A small GAN, trained from scratch: 36250 training examples.
Rows from block 2 of the discriminator of a small GAN, named by matrix and row number. Each number is 500 + 40 x the weight over its row's rms, rounded and kept within 0 to 999. All counts start at 0. Numbers have three digits each.
After each channel's rows are labels from the 100 images, of 14848, where the channel reaches its highest value: "patch colour" is the nearest of a few named colours to the mean colour under the peak; "strongest on" is what is common among them. Only what is clearly more common there than usual is listed. The data: drawn branching plants. In brackets: how many of the 100.
# conv: 3x3 conv (discriminator.blocks.2.conv.weight, 128x80x3x3, each kernel summed), inputs 40-79

conv.62:445527530485542480517440500583460432477476469500500493581478481515546533561506527391469485488367467517481455483455531500
patch colour: cyan (64)
strongest on: white flowers (69)

conv.26:427547500517511518535460500462487610489477522507491480624533563469470455532426569527523476513591533520474415525518510486
patch colour: cyan (49)
strongest on: pink blossoms (68)

conv.102:491494491518391559458539513542530461492529489500505448498453476501577480539498507551499552426519503496508628511455504544
patch colour: cyan (46); blue (29)
strongest on: pink blossoms (60)

conv.12:444469434479497557474623465532501501548430491500510500454480480500440512548475492471549595513524479453491507490489414522
patch colour: cyan (67)
strongest on: red berries (94)

conv.59:482470486484506444464455502470525545548484453485487525507520517540485499545433498499533494500475439461516504453485484484
patch colour: white (72)
strongest on: two-way forks (87); thick trunk (67); leaning right (46)

conv.85:460526479500501502546503562472453513497445478443433492510500464540464500500476480464501494514501507474563500508528489550
patch colour: pink (29)
strongest on: red berries (67); narrow (45)

conv.40:446566468545578470477492535500570523565507492505465463449502461487484550552529526520466470489473539493475472515477469492
patch colour: grey (59)
strongest on: two-way forks (81); leaning right (77)

conv.52:521505473491527507490474491541515508491504508519500520604504562434486418471488560541459496460493528474505523487460465490
patch colour: cyan (31)
strongest on: red berries (70); narrow (68)

conv.13:488475482513575459528409510539508504484539574510475547515512500507454585459558462505471482440500389517505515490459508516
patch colour: grey (59)
strongest on: wide (61)

conv.69:557511468471476442452530490489447485601491435467552454523477588531511458472556646534474512502529460476522553521513500559
patch colour: cyan (55)
strongest on: autumn leaves (60)

conv.48:463456502493414500546469515483459560512474527483501395501445534483525500522516540500574511391526458454548427474512525487
patch colour: white (56); cyan (32)
strongest on: red berries (93)

conv.28:500452497485489547450476529505567499519489521460510500480488526482515562539524557466535565459545458479481500518487521517
patch colour: cyan (45)
strongest on: green leaves (92)

conv.8:528503515489572439541492538518504543492463407469517500519614509465506595562519508472484488460486377492511513501509476544
patch colour: brown (66)
strongest on: pink blossoms (99); night (87)

conv.39:454594418490477570519500451499586538511470532524518500552491567470560482435519474534504457500468482492488498510561502468
patch colour: brown (83)
strongest on: night (99); white flowers (96)

conv.113:500568512475500560561452522518511523552503539517465550523508587391483529497556521441500500505468500492472514444481511514
patch colour: brown (63)
strongest on: two-way forks (76); leaning left (53)

conv.32:485505508497475380517500500439454500483422467515544587533504500472528533578419565472500473433423508482470487395517500451
patch colour: cyan (44); white (37)
strongest on: leaning right (60); red berries (42); narrow (37)

conv.88:487594453439552500491502459500500529483539500509552459485497501473443445580480518596481547473507495502463466436593476473
patch colour: green (43)
strongest on: night (100); green leaves (90)

conv.54:500469407523459479467529524552546480506470500495521534477514508424500567518475541477500564527463529511554511566501483488
patch colour: black (25)
strongest on: leaning right (48)

conv.104:478464456484556573492477499513540556499503539479478499502545500475503498480500483498470523476477499473480522472439483497
patch colour: grey (93)
strongest on: two-way forks (100); drooping (37)